Rows from block 9 of a small segmentation model, named by matrix and row number. Rows with one number belong to one channel. Each number is 500 + 40 x the weight over its row's rms, rounded and kept within 0 to 999. All counts start at 0. Numbers have three digits each.
After each channel's rows are labels from the 100 images, of 14976, where the channel reaches its highest value: "strongest on" is what is common among them. Only what is clearly more common there than usual is listed. The data: rendered made-up planets.
# convs1: first pointwise conv (model.mid.2.convs.1.weight, 256x256x1x1), inputs 128-255
# convs3: second pointwise conv (model.mid.2.convs.3.weight, 256x256x1x1, transposed), outputs 128-255

convs1.127:529478543547514478524510524408510505451488492517503488424534498491507457494461499499460546499544491520474489509475495481513499488478522481447552500488516549508477441488487441520536502511531507562553609494493489516517485478509469497522444484525543450478490484446480522530491471508593531529463462492522478455452451512507570496458515545451488507483473489566479514455498506550489499558546
convs3.127:501508470551504526510516570575561514437548497525481512534522546447542536522498512488446519538440468448516505455496553463510507493570485545464454549431459496544526571515474495500452452430486500540462487560540444479554480519437499506573548496513483478444440545517424506539540498486503496542553529478544489441498523530511564542507528511513509514477416510485455553508484602449502494537413
strongest on: moons: zero; lava world

convs1.178:467496461497528489491492451505481519559499467499539505511501528463474508488472445505417452541597459453539564436428556540445423527540442474476545517544490572453477528532495548478477531514515511448534492505489446477536540576457465570577512491471573494497533532469460462528438507511504449575428556459538533462473546579458508548519531553463493463470501491539531483527438487514492570481467
convs3.178:510474490545516486485536482483524517484472530519489536529507478479443531494465450434504499466498410569491524560486401479507582502522534491512441484480594482440483457407479507492560506512476490500516548391516482551440572452495469518540441483478492456521470522483533443551491434426535510423395493444433476503503394435500512470489476460501475546424420505526474498503496514527529510472501
strongest on: gibbous; cracked ice world; cloud-covered world

convs1.47:480512420531494506527464466563577473569544451509435527524468508491520530532473465523534470458506500515443471499573462497468485518482437481590433482502485449487527489508405530525540500509537502557482379574545486491482471462517481470522494462463489519478466474459446569510505512526474526448485486469441488482493518526480475518561477467460554523532472509523538498514538423530410495530486
convs3.47:487504528542391500531473551453509488555490390524561493500539448416572447523534465469500523511442449522447519499471531492491459526484486574471542514545502477501445469536497481504486527496577471500462435496543531413464509470497516496514369491549538526526500525482460469492452523570547538499521518574499484507504477558580469485454531493474457457532524515464471448500521484568462506512506
strongest on: gibbous

convs1.125:404451509452509491488502580498580491499587494486469566415461429495545557455500493515519475538556481484407467501510501480521492560531534480474530541475547441475413481504460470427499547485507439601491533490500481528486593501512515504526435538528482480457434475494487464448513500506475588626459481496461455497521479553504436488437561488564469514488455508494477525483490530457489492506531
convs3.125:551567451529470486612454495467422514468527437479465495516509525556549456432453469424501461502508556556468507477500457484513489485539482569524520454549467483476497515434490567528457500485534505503468518507509564457582523508483553563526499554495565569466565445567476438460531491397501511502523449457555479387511480503443521470475479479494517448522474535539398481488519531526496474500581
strongest on: glowing rim

convs1.83:553491456539504469513527566535547511493456517511573464456525504566512478517583432477521456485469521562528492431526433475538508567484513477509517459473433525494580412477483449455546491471541524463489501507597420518511498522497515495489506598482500544480524502455563486507536604486529499511520547569446468475532445495550476604485507503546532498461539583462553530428518505505480521545489
convs3.83:468533543472547442509462514531480495495444490538415498492508461489537520495540488459518571505570528356577539508538434497564467349544503464523465548498500553489505489472450533549416504483491466484501513492452505469441539441509451490509463459538453516515460470478448518503517430486506485419534535580501508557460559535499471540479482571461454436565558466508476483479433485486469498464427
strongest on: crescent

convs1.132:503500523479527543541510522469469503543495527479461515483476499526518489520544467469468593501450459482501531497432408443568568475567443428506478510569475498505459517422474441468442495507459490598463529526474496481494540565425499470537459534484562488503501420517443513504526536489519501501466501524495495547481515491565485495415504475460528452439531486484508519508519486590505533559542
convs3.132:529431518488501478550579497475416528589523520491509567519501557547524518441509432476485499439507577512503535474454459511463489505454504503521528510490492519443462443520465508531482473569519480439471492535415497536560540564550644489491471507461476464416540475535475501506504515518502424493513429544468480452529453472504539427498554547428468532538471520496506572523472541457517477461455
strongest on: ocean world

convs1.120:489516492516501467495476416492432523514523518550540485462496506477513542480477525518473560490396498433537477532536507413512512473525499431441592466544527585508556532495388428532447531565484525437430452460501435481527563517549507512512503472544540516478457483480512424503461462523538497552523487486551441506493489466522514466484439484448532502456487534473462484468425505533560479530512
convs3.120:528481570540450513460518459465490504419531463409522515574534480515462467571474545502536494545467529482442519488539467481490547539460534512456486505492490452476500492474526515461488508504429570567460524529495544515520538450460528534457552510564466502419499524499489519404485549495429527468511501471472441476529482547506521507531472471578502491528500379506512534550505557508573484527461
strongest on: polar caps; cracked ice world

convs1.171:471558408481533499502556495502524442533498474517514479562503536506482517464495469421495541472516547478429529452458536527509536375501446492502512512486550513442485516542501505557426482562526444534473455506509456525468607517523509468604516456453481510485451475468534491467550514492496530495478547541518508505510475501538483481508510563489579460534418500539465523485536489514487561567499
convs3.171:526475494514494504490506597520510536466485431485522532477473512536470548565482467493469464464462472502551556515529563506541461530498460500451578468526450461466481424536488434482477482449576461477473476469451452425489554513505517419531524538514516502446496531467513474465512460481474559563529546513469565577470569512496407466470537448518428527488535433475428426502439511505489468409590
strongest on: half lit

convs1.160:514471391460540482501538513461496520473439514498560516468561524443548564498487504484427486486462470507525471486377544456519469503428455458496539458534560568502525440530478562514503433443418523466509519470433543461565552506504545467485472410497433459481565594511487583513429506418478511464474547544499473467474548419543514535416495515546505526567510517497508508479502495403481456454501
convs3.160:532502528536473509568513540531512571549469483522481490465534568562488504504518530516392479474495472522359488454448430468514480492534492561496459549607456490501492521520532531486510517476495469530521523411577535515503453468464497454521547519491457528493532459433502497478491440513471474479432451483451542501502493533462583521408450482488536462474492486473486456521495526531490540484478
strongest on: crescent

convs1.107:445457509529515553493551411523521485561481526499507494551517536441450398490479477501522455461528511492540441481461508519440494480502476515496517474542456602465510440514497489495549518513467495445541459556459453528526517526530468571518525536473506514530557521386540405515516510478452501596486507501542454435553482457480488488516456447536503505498487493550537463524518457555512522472474
convs3.107:570469393587438449481507494495520565482474491508508422478544479468544468469485515538483520522483503499532469533482505469437442491502429504472511480494467459519526434557545486508464517486538527530481442536509555432496445549413537471431557536480496558517433509490522548465512529613517492445492548489541578478528568545494484470496569515464504493505548506592596504547478497513465464532521
strongest on: cloud-covered world

convs1.30:452498512481502472491461511485451534527480463435510554521468499539482531462551513570522449539477509508483504500512530463478495574502474471478465457533405501454457520492499497455517476487560510473509569528551543502474501496537560546560467572440456459536528460493568482467449579539441395501547509449534474546575438459493501504556538492559442523463562485513489514548522552553525472492472
convs3.30:529451491526586531502524428487490556476564518469458488464471537505509524445523476552516478555540496534420524536485474506506556450495503545526447540560480555625521526502493501474459465574481467551488498502599567563461463460552528541476501545476490501518411523463434484458512430490460482514482504492518499488531508587494540523454427487529537522477475509521541534437519551458471551521471
strongest on: rings

convs1.78:485538514467541592462422484460567478485544494485477505531454529474503529417551523478453524489428466574539435475462521505513483473518488512592499488534474548443496481553451483488481491459465595525482517515606515499495491438523505511475485443515503501520493501526535524418540486451485482492517486515480486507481518492467495556571402563459525502433540508540535499537486524450472489460441
convs3.78:482542537487509521505517483467589516491491591497495525404492500444504445470535459554522499564482474515564560478605487480478538515395516543468441486461531471524463499506509512502503533469481542491507446478551474453543580508497488555576539489562487558521515473576574447568594531435547498470479560509479525498503487526565508539510474546524529458536563482501567459499510460541585483567558
strongest on: gibbous

convs1.157:449495506505491471498528514529559515498480518461507450433489490465501426520432513563513456545460466474443470534490543467524484526487420575462527466476507534435477464559420581483556519541474502481470553502484464495516532543521518494484406473440495460545452405434466494594481568506481470475556515544575436492502505482537523499461515565431482459431519504451463548481570517547561484520535
convs3.157:563509459519541512493508457491486483439488456507536501442518472479563473436454506499505482461493483549413519512535432518558514431536431550517495535477510505531517516521472448569503525475449538540464487480571535485484519505554506499514521531521474489537518464537483532498455437474546500530500501564485507539505491519573403453467486511490448489416439492548505494447512552514469594498557
strongest on: gibbous

convs1.77:496437510556555488326508524524479449489533499518515457588492567585537537566492506462530524493505496471517476477552466516488467528561470582506481461552557519573493521536515567504480502492442489500538529521414475509512532502474400498517483488428507445520575505444515473520516440497493510502546485597452507534493475536531483470504460548521500495483546511492477460490487499502558510479482
convs3.77:465516519466618414531567450523519449507567543450542583430505520522553498583483474464480486484476504466482498541476483550471536531545573521491472527532427516524483512549482486598512457499481453391461563503468501547507484520501461526511536498524464544541465505504498548520544452436498505505497519473469573564546454475481523378493506438473478544474454508500528482532509568513478488428514
strongest on: moons: zero

convs1.252:510490449554536488490469461509481452476501482498543494473520459516469536539448522451489499504655479513438554478465471538554501459470484471452517493527508548539532427475509478551558505525476517473491519450471518466488465457514475530514488471430481420493483501447467531529438529526568500531417569505482514537480495538508485544556500530528494436520538434509472558554548441465567507462456
convs3.252:445479410482536573464475495485524432490536460469512536481449526492517519581468486492573483476515456460562519498518449495583461522545535526505481501475521500487496513502446476534608418451460490481449481467506511476498445566442517584449511531534547557507496535522429589505519505489494513493557446462558463530515484497548475484540583496530489454485485514484547527557446569477480446585492
strongest on: banded gas giant; cloud-covered world

convs1.162:499552504510472492559440547508513531493499519553502528458524490524531500437548522522534486488499510518484508567459516404457572508456445460462497487445503475426392480438450519497521495520489499556566491500447473548535416437489494477493505518539585434511522458470506492493528473504514618418495530486508517444524521523558496499509501620559525519518490540523514499500550520510493432376518
convs3.162:523620393470495508459471559517583483449490493501493528551495470492554448548542557501459538553532466466563521535517477469570533514503594469473463505490514507479537494459482416528457578471560508554500525482528428499521445482475480540571505511455562494454429484487460479439517510545464484529485547423524520560552498505431537550483509522480496511523502504499494458440532468487529537515533
strongest on: banded gas giant

convs1.62:547475516479560575496404536470427493521415493523522509496511503518454530509502478474507559493497501480435462469449447530504510464488508491512444446493485491478498486473432529547532490540535521502560506452514492460499520452581481521494493500323522465447476483527526550489510524462544510548496489536504465555492465531505490537540536514475534458462523583516476579570532518542504463480525
convs3.62:506536511455469457487467585492537523536508515562493465476539557517480421435481498462435540495464488486495405540509544511411448457469509541509483446544569447434504493475400498603552576520560477466579526497446475519535514477505470476469439431426475488477510510479571505581457510502466490446567503483544495444486530447388567507527495526491446515521546546547487477534532402484459419484451
strongest on: crescent

convs1.196:467483517522538459529527505433512471423532473517509491511580488505541531479456485524513488529494439475444530452448488434521517479483493505490540500479505509498517483553467461463530586424509450471427481491445455530539525455539549466508466466494518527479542480473499509487459418482484549500506497445515491489551498438516506497478568474504494537483531524495482495419457560489495492518550
convs3.196:545463519552556518493542482573500618507531478545507501564489531497562510477443486459449489493493490519457486498435478459423518488570476533447475544514503552512508538479474475520448458514489419550544476483482543530492514521480482497442527471521453518515532528505462500464530465558488478565461494419524541517458535513466557477440506489531450452477462578493439543452465570455448434550462
strongest on: lava world; ocean world

convs1.169:471442515543391515503492487410496507478539467476384558482514477498488551516476491541499542468382488493508471490541543458493533559592425594509469475528551410508523483527480469468442489507541486568458523481514524534448444500516504481514515561630441521518501476445485494484473495512523521530474505478461501480546486546471571505472461491476517476573531453461524519496464524474457489473489
convs3.169:460509482470531460418498574458586480477461528499469457552462535506539494480521570495529568428510516479528553491493557519520493523554453453530526589501412511536481529564473498472531471482546533479468519509537493477480512537467566551491559623473493518469485522470433565504541412492478440462588500490487531539568547541546427471493506569500521551492476477480546422488559470471527450549427
strongest on: rings

convs1.42:474451505456498512483503515437433516516483496566469561496504505451505486462496503507576476516498537491489524501419501507428444543525486536497465489450479532454493507513472505467503539465498512555491519478510471557455499511544508551480513510522534520504560531441512515480519516545483606573468489526541537559480452530478495509470499508540503500442475463520531552470461474438580503460408
convs3.42:532515530453498457501513448469521493505553502494499605541461526524454448452458497482565439476517550603472517560511483483476499442428479528445551482564637477522509527424474573453486515558529481470512551427457527510490575461468485565504379403512563520502526498528427490458510501424503480526518544466515541447487478492522437465463486488545506476529432440484487506496491540559532529555514
strongest on: rings; glowing rim

convs1.241:428453498452504488494572499561424523523509444504471555518469509477496474556480474570501469518519449496534517500531452539440527495521594459458481487492521478459544449500476524503465575534509508499446528471474443433487493487520495502406601572417452557447423450485525531453483515504488469529494493528491516509527559462485509530549516551508472549490489502417495484479519518535545507413490
convs3.241:539532502553556478509470507600491505486549521530490440574577507427526556468442489528450497549452524533487525424477519511571462505540459552557450462502371524491506470489532409494466414494482475522472505503547483489526443538538530545516593603503433569481539491534536536479497541517481542573513488476541457493540463493488488516443456537521515511467482529578489473532500514524456440486497
strongest on: ocean world

convs1.119:523493515507560473509534438456528533422525432485498492488543554514505495508518426418581506528513597486505508453542514457521521494476498539461486477526566464628479507555449504586469502530524482469475462506488465482560554488529515458459489490497491611523470495471493477460581571508498497494457563455542509520429520440462480541549523544496475482515507483446539468527507588501505518517431
convs3.119:502570495552519524506410545498433509534412465589472464475497416502506481476531499464516596522554465440469459509516502491532479549593434487445496482510448485508547552493514473550494453469463504450517552504483517497488447472493441501574522434567503445457513495491513493570505474531512547552489422520519497423558519543548486547515516524545490476517502513494430442531468531564526478499587
strongest on: lava world

convs1.205:507527562552511458520472523557517465442477506494475489457482517453480465501544525465493499502516454521518525537467527509489372584516512480503490591494483464473531491373480522460471505486505519510474506458474507561479498498544520474526494524532481590497433553477485437452509435474538542464522517466502504498536501414520479484458532458475540529568455546468495506431494584483521459524510
convs3.205:578432502521450458503551471569456446486425530541522527526540498528486501512563463531512508539542470476437476538524500500568439433508466509476525491495519504488555484496470442509472511556511538562585531496519528544512544524553521502449564479445481497463451466543424515522490510528472528531533439559482488594488474547401538544475492505514495487442489503472479543444407523506489549502456
strongest on: glowing rim; lava world

convs1.51:487487475490523532513459498459429503479471489480471526458544558535475574505449408431507553478499516465594511499500541510531526494509512486558410492513463447427429538440502450529508474476517497517479500499428473532435512381491474470482508466501536486503508466484485504396589476482568496455458456533483533532529532490419410524513483531488512452486442528529451448556563486510537497512496
convs3.51:546488493522496545544436515487563592500481477534479483447531522486501505481393541480477510526548431563457461506548552483538492498500487499512440502543424483462541495531529438505487605449547496437515488493622473447502407540505445464549469511575521485553492443512573447534505532477467488525477461505542574437515522489563408484401574480481498516502521527444460441423486506505392436531553
strongest on: cracked ice world

convs1.136:488758507531521515459529522516540477449509510563543523493484521454459492552495471486513560528503491526488525488501466497484496495509516482474495509474498472467566515364467508500448466516489501500446473492491539460538508469515534502428484482449505532663456498536493498493519491490472545503530469484500509516545531529453473489510549497526468522493502515519472530462489454533504507469554
convs3.136:539470429427550486537571486488628479451547455455521534513557494505503470545476454542489533502448563481535481488516532490542512504536531568552482471504547487481462518578459500554471517392494457553448521487512490511467540572427457460514546544547504484498534519516535510467467512541504463495457554474572524500543545529521559511476507545454443527538528473460477492433578465525486520562541
strongest on: glowing rim; crescent

convs1.94:482553527590463517500526474422507490522509490502490458576482531479511442579475504472473461514514505549516550461454514510516466500478503530497513533546540474483512518504527565484482511516500462452540528518469488487508489450520461531478562437524516551435467482574483512506482542507499361467378466514471441446535489456478465460508496514474490489525540521496521490523514504524463559559493
convs3.94:503474544505493504517434393489495484441529468432534486403513522565506514495488455485434451595494499465437561521520483497584451510541487493493493464415493538490437505556574477491509517509521504474500498577449442477537496459528528502501530583481530567490612553495550502496514466508508562565524535484465490548535551500589512423503499536476516462499520478560520507466481499531510506447531
strongest on: cracked ice world

convs1.143:430487484475447480491467570459577506502469505491551547472439503539517535494523454528485527497503505491492564507555447466488489522473487507530535514556492447456500514545558533564414473484530506544510456504469520526514499522481532546440579542483492411453531521503579505491524457544478590502537468548477460502507534485543503490492586569526486527535587539439509439531516506475428560496555
convs3.143:509504440507494466494571442587474566493537469567533536481593545574519537477532535524435444493444483576411501497520460505506470473561498515531530502521517486489446509471523530544446518428520455514555519511498484525507510532519513513479575625422523528514542541513506487465533529555456523514631517525537531467484411505489514425534535501463539450533516437555470412530491536496523520489553
strongest on: glowing rim; lava world

convs1.149:496455484494509450460518518501506480536534548486558481519533498510442487486436548560522479563489350489443541518556512477496529558446495433506513495474471486483523480547440531486491529436443433500519560548495446479559559505393381460420554596492457451504443492432508507515550433498540576530516414607510445521510520496459476508432448481439490539520542433500485546550478513504532459485523
convs3.149:536477476433571424483535441510442496530506541549530506552539511471486523507483442526501449571507414476447535511436451482474571529461478455506505540583415500443503442496485547501516492532469521466547532457516564525494467523511520500481513508538438518498509433455495464572488490501470549539463556447533540506544480483414612509510530523572503541456488524571487498511457524574541519518423
strongest on: half lit

convs1.69:488801515469521477497527477516630501453490512509501505417495428464512480503481493473500446513525509495526518534457465507554501496504452480472505495517472518598526509427490510453467480504483512477468486470507526510516499505546481537507440464465500508575433540532519548498500489535517495495533494475503559518509528520481481507484491499439474478466505509444507494508528474476498561377506
convs3.69:425496626582478526495445454527396530524471506569492441503447471509464563456530555464568466492491466544476497491507473491501507428490449470468517483484478542564506485472583545437481459579517520479521471485491503504505471450575557522494515436447506552518473444448491491503546460480503502509567460512404455474488432431562477468504435488574527448495493521526533473566413554475478529422461
strongest on: glowing rim; moons: zero

convs1.103:532405538472448526336511572483515531476517493552562488527497452588493474505508508506388518453482490495501453527519471462517537467498434539512524485444555505462552508590360486518471447514486530501492473543439538548501498449503518528539538451489549492525439516527485496473507484518527491504474528556525487477552561543505496533487469449666435516489535519439468478508523449483500538481499
convs3.103:470460527479384451476487507533564477556419442507483497494523534577460549478481568553497540488513462541485487521500451558485407449469474493481462474481577506492554519481449460501550501536474527460504464526546510467488507478466464513460477459531485475493481530447481425455586563465477520500515550500439448541467489485482496509504502512475557478534549452494517499474449502476487540555496
strongest on: lava world

convs1.183:447471576512542543487458549530501473482531410508491479475543511470531520532544532591555459486541543565501450502487497522536507484537508518502536448526519474527467516540478480445508521512459535431449506514502476542571523546437475433479493534555494552497481522481477565513503475460482471513543506434547472494487502503413452506628461493546497547457492449506461566417407593529492517456476
convs3.183:514542500574560502503527417503453461464555482530528515423516506509495468459477529504471537488568502454489490510519528513640505452524547492497460482480494538464510518514497472472444504533527519475513555505436511523501518545491500542529493554455557542481497508498519508473517475469407512524519506489517506449560481495470572554543543526492445536530512577513481583450434601510471496505492
strongest on: lava world

convs1.108:549671512531425466499440502500583503506539590508494468446469416455514479576500511502502500521517495525473493510470490568533424463506579522472494558470502514482491503388474471495484406542523488584487518433538515469445427502512512532532554518479551498500361532524497548472503499455472511495476487522463502546518535456497469491569448580572501469438534518506524512570477478521488593433545
convs3.108:469501504534453502456466492513458535585478541507503477533483438500429532464507523461545486483521512530408432476494467464504504503478448476494548482521457537490461516369472497490498450572497499539469493499535575464534486424464496541444502486413504519463492510367507516474545439480474522561581494552425522494537502515531483465453504529562538490513545467481473532570470501468464474501416
strongest on: glowing rim

convs1.110:534543493497470479464501485484460513562527526507448519570565492493515558428567467573479529466417495494485446554469512586489504552534537468560441526529473465482482456571521473450455474491511533408517504509529552492482524464546559536486481499571575424457541476463521504435468507458554457508496480481512500505453481509503496485508457541500516425524495514461480480518512445470498512453368
convs3.110:530470523522546469523464509576409514432553451543564510517501531449525532459426533466451475437533424489440509562488545532567479463613435524478433484474466454480506529433475485507493426549489528503466517468513547530464477424543493458480549463456438466479493414456461607483529528519462497542501555473467530511527501519528419510471522485501519491528486520551493524527459501524458456473493
strongest on: ocean world

convs1.123:537467504492448533479594487490476512499509508541490502441481527492492482488504490480567479460260546511528538512557503408435493474514527427421544493483520529555513531480380396482462557497491486470455486480502473527520525491501525518528554495559522496528468520528451496514492539498560506552582473512552461566481454490496509473488448435447500521500490556507489538481525531541543501500492
convs3.123:508475426517502489526414532552512511580518468555470459426498464555488519516520482574416482542477483570514424542454553480458552505423531513505489446498540509425486505453456479530455552496590441508560509462478548509460476490556479530445393469495587468597548493486609501577533523500512518495483529488515471502490513547480551519534534525418503515499460571503442510559500531489456458423503
strongest on: polar caps; gibbous; cracked ice world

convs1.201:501743517519541481465483488569598491538454542529542435603467527450484467540494509545495492504569577497453459491465483515501518483496554447458472503491440531371510516454468505551534448491506530532544499550556517507460459487498555478530502440511464506486486543479530462500481530459445490521511500480552497509552560476460503510589536492466517459484519510541515500529493492541473572470524
convs3.201:448533501617489460583520483452539529508569463494452494561483496460516545546487492480493471448414516522455494497467505531559553516493419462529499491500426558520480556588554510448475501510461482498501467476557534441446474541544495467508548561635471557572534527524415457489394447451552472439543473463488534413503461527565520491514503517499511489441470520480530488430463516486456503472486
strongest on: crescent

convs1.86:425499577534508491511616530464397455514538534475509530528609470536450450492491514577533550493564412566537485514488496529562539460544494496535503492438484474511421486507490437497501534550483495492497504468547393451526511517519476550547491401514437431515479534470563580551451504465552551483416493524453440480491533500496535464495490502522457472466545430506511527413545560474498471512492
convs3.86:541472509441545529458493481513512445505510449489549546424592495583510507511418504473484475519465490456432438512596478500523500453455520472579422484509471564489495463436502406567474561483529474514497550522489534510511573498487503484480498537450503554458516428476525445567533490550504450511538545492480464488532443495498515402505512501514510458510448533567504522479578518477550442474454
strongest on: moons: zero

convs1.238:542501366466527452543616523528439439495451524474530469558471566463509508529575522409501554512555572464557496501420521506586459442454516478432488467470527456445527473495507468533420529519520474477464507500484445522434478470584543462556449507444488437510422461449495524460552477445465514488449542503544478493480451535449509510521453554489443508491492499503515508471526482513469503556501
convs3.238:455494465547494491513481610501453515482557467444505487543498543507465508582460530448509473484488472502541468525478512506620553511484438474514551502467473547507524470512514438561409472492528439518482505521505407477482465588527521476455535460509553477490516507481523506518501477512481506514534464476488513487525527487526455420452574469459428487597462479462454534494479548414492450471431
strongest on: crescent

convs1.96:567491379530546554489510531515495495470482606433531451460529506444536469521464517461382419522483477396524520585428518498509387468528465474515525479540476545515499498519461550570486469490460477488517516518489532471553461495522509422466518502505459523462476519466493430479494516463486481524518522552498513490458473485517516535473527523486484492499500549465469441552473445518427483480484
convs3.96:463547460447478539468507506500497425458412471471585490562483485490470468485522494537499522522542528437547515514517492491626442461456463525468485413440509506527512524519507463447436492502470519539538538528539475533531579517570526549505502550425492510479511484529509482484565477555474493519544495496522454539478520431529452479536526500536494491560487465536511487493443481499509514489526
strongest on: rings; crescent

convs1.254:516442625493546460449415456437453530500519486528462492534580546566566492509493480522494582507510580431501502471489501497520500525481527525526483509458527542458496540567451510453509503515515464521522541377358531451461514461481527462522501461466477431484456517512526494486597597476486515497456490516450465471502505500470535521542505480551372499517539460494434453477501475518473495421523
convs3.254:515451470488563507485529472554438530546549479508529527487464548431536478490501486461479497545561494484372490452548522446514508615519422517419509508459562475529513556560499519472442520505474536545530522494509432536569478463521514482541528429447531436473480457517577498545484516530505544479486528470491497453437505450477503488480475476494490466506557530483502544442504543524500518581493
strongest on: moons: three

convs1.224:530473564556466468576454511473411516402489508508534536540499527559505479501592420506477509472547451515569500603503537462441567449496487473546454490511459465422523461439490473486537441516482475488531511503480483575543591410506507528522483459476465538506483513517450477514498458472569523516459495470512531490522517511496461549521512447496522534499445521469480495545541537400474476512450
convs3.224:521480500591561515498497548556544412524436517580535495499490462456461448512522409434502464498482452469496514397494494483507480520476422475524521454502516543545558540545468521547435479514429574513540479476542543458526550464477494481486499495461431420445433519520494451495528482591562476492484418531439508520513457453501453453492471537494506511498431437506457420501475512571460491454518
strongest on: ocean world

convs1.60:503355531505411470335540483531568520548551434531496468599547437515524480436532484453509556496495545525480479465467550531488526412457553554543513500497528553516557489661480487535503487466391476479558513535407486512523461518518496533464550468484510477445512562493502497486498544542462453512519501556464504460502532537467539500504427514599459521535545543508468455533498463516471456470489
convs3.60:511525487441561553498513486501476525448581560537495502483493471453512461555541432494526466516501478573493464473542504447513583599538543571447547533485422500556430430536541546511488465455498470542521563481422515433525481520492515479480503492478575539539487453504491557550432432526537507517480500438571506491444494522523457452491493469545500488470479556504568525564508452562478492519510
strongest on: rings

convs1.226:465505612494506496490437501421509584498481523527507479521589553566516499537543550495537583492499499486484539527451557484474584531509505560521469479522502530483464474539473514500513506488526404518496515470443546522497513552531554440508503450530510448550483538573494484472504495500500493495508474510433480498445500505468477531505461515555477566505488495477442542369526506481495522483470
convs3.226:514485553482459487551557465554482512504541461468526470484451464436508509538476441471481519557498465465457495475484495491479499554479506461418457535433523469548488578536501485513536549523519479489529512524487458465537498522518474446542497415527511485489511455510557473536528520571508540548477488478473516510487468438470580519475473492507477494482529486424526507396530445517566486526499
strongest on: crescent; lava world; ocean world

convs1.14:534540543478575504516500467468485438515514461460487556454535499547422528516482480493533451483533568524506485424490440537502560509520570533515535529530494528463461424509442528528489499542573501488522485493499443389483557446546496509472426489468537508480458439502498549419474491494609539506466496564508491533486592584520541523584429566528487445509516519476472492590532509508496445502453
convs3.14:516485517422510561484526482464461432465485511373481482529448525512534490528534513568473499539523529482503502492524492548465556562500551502481458496480508606572584490506547495407472466510428541575442473527495486537490562531507475571491512510494447512482505561546508495500531469483508471538445458520473496464481542543521486494489471447539502498542524437472501589507527552452518549479496
strongest on: gibbous

convs1.29:483483503495514480311471459568455417520516463476500494474537485506516470452532479578462497529490495490478497462504505498510466505434511557412539501520456509466482497524585521506508521474518529521501508497515524510492474509547519461500485486539522539448491546472563456525492523538474526514455491513540482502490523486542422506445527479412470542552444487486486397522516547489537423580475
convs3.29:454502517457534475426463450472493488438515532493469447507486459453474483510522484457515475464509479524498497499485487464504589432467517496502455437480507554473476481529624460527483502512539516479531494484485499474525539444444444534573503498581521506433407503496479485465549468535571538522453438482542436460477461537494517438507458409553473468556527587500502536467444506489449498460478
strongest on: rings; crescent

convs1.182:569533448545589533455488447467635497527475550505446424487502555527577562464461448467503479529517495522541449506497504491550515485464471646549499454535453487498480473468461546519461504528467524512542535481458477489511513433522523420439438580500510537500502432542549506473493553452466463536599533502522443490506492508547531542491413457521475501442528528520503496515543479514485393516500
convs3.182:468526484524548490503453566476489487498494508487468472534497521449474545467495505420503541504457407516440518506448521500455549463472516517476532561528472543486464496590564464536523506547540499489599555498534536516463412499548539501463513466538502422471512469429469475547504557452432480509500515467457488548474511448469521514531508460449535528524515516469491486519484483481539469536456
strongest on: ocean world

convs1.184:500432490495428515509528533505493534436521527513485550462544495506512480467485541486569456470421485541508536493479497497456495412561553419433559493488520541526563503524464464483527582513461537470446513492470445444470492512514537451539480500564499515513483448491486469528504467500510559515495508508494387555479458540538548485431569504529549489510465455443481454490513541485490423495523
convs3.184:472531497554428520509488548518497505561491463546484469429553528545465473468517500480449517474405538568481460549480558520488514485436517488544485483554485501420545532468526504574406547551594440481545520536459452481531543491573464489461436567481540508583522448493573532551467554519497465509597476502501454514504533465429554486514533464481457477544466548501465474540498471469474408448513
strongest on: crescent; lava world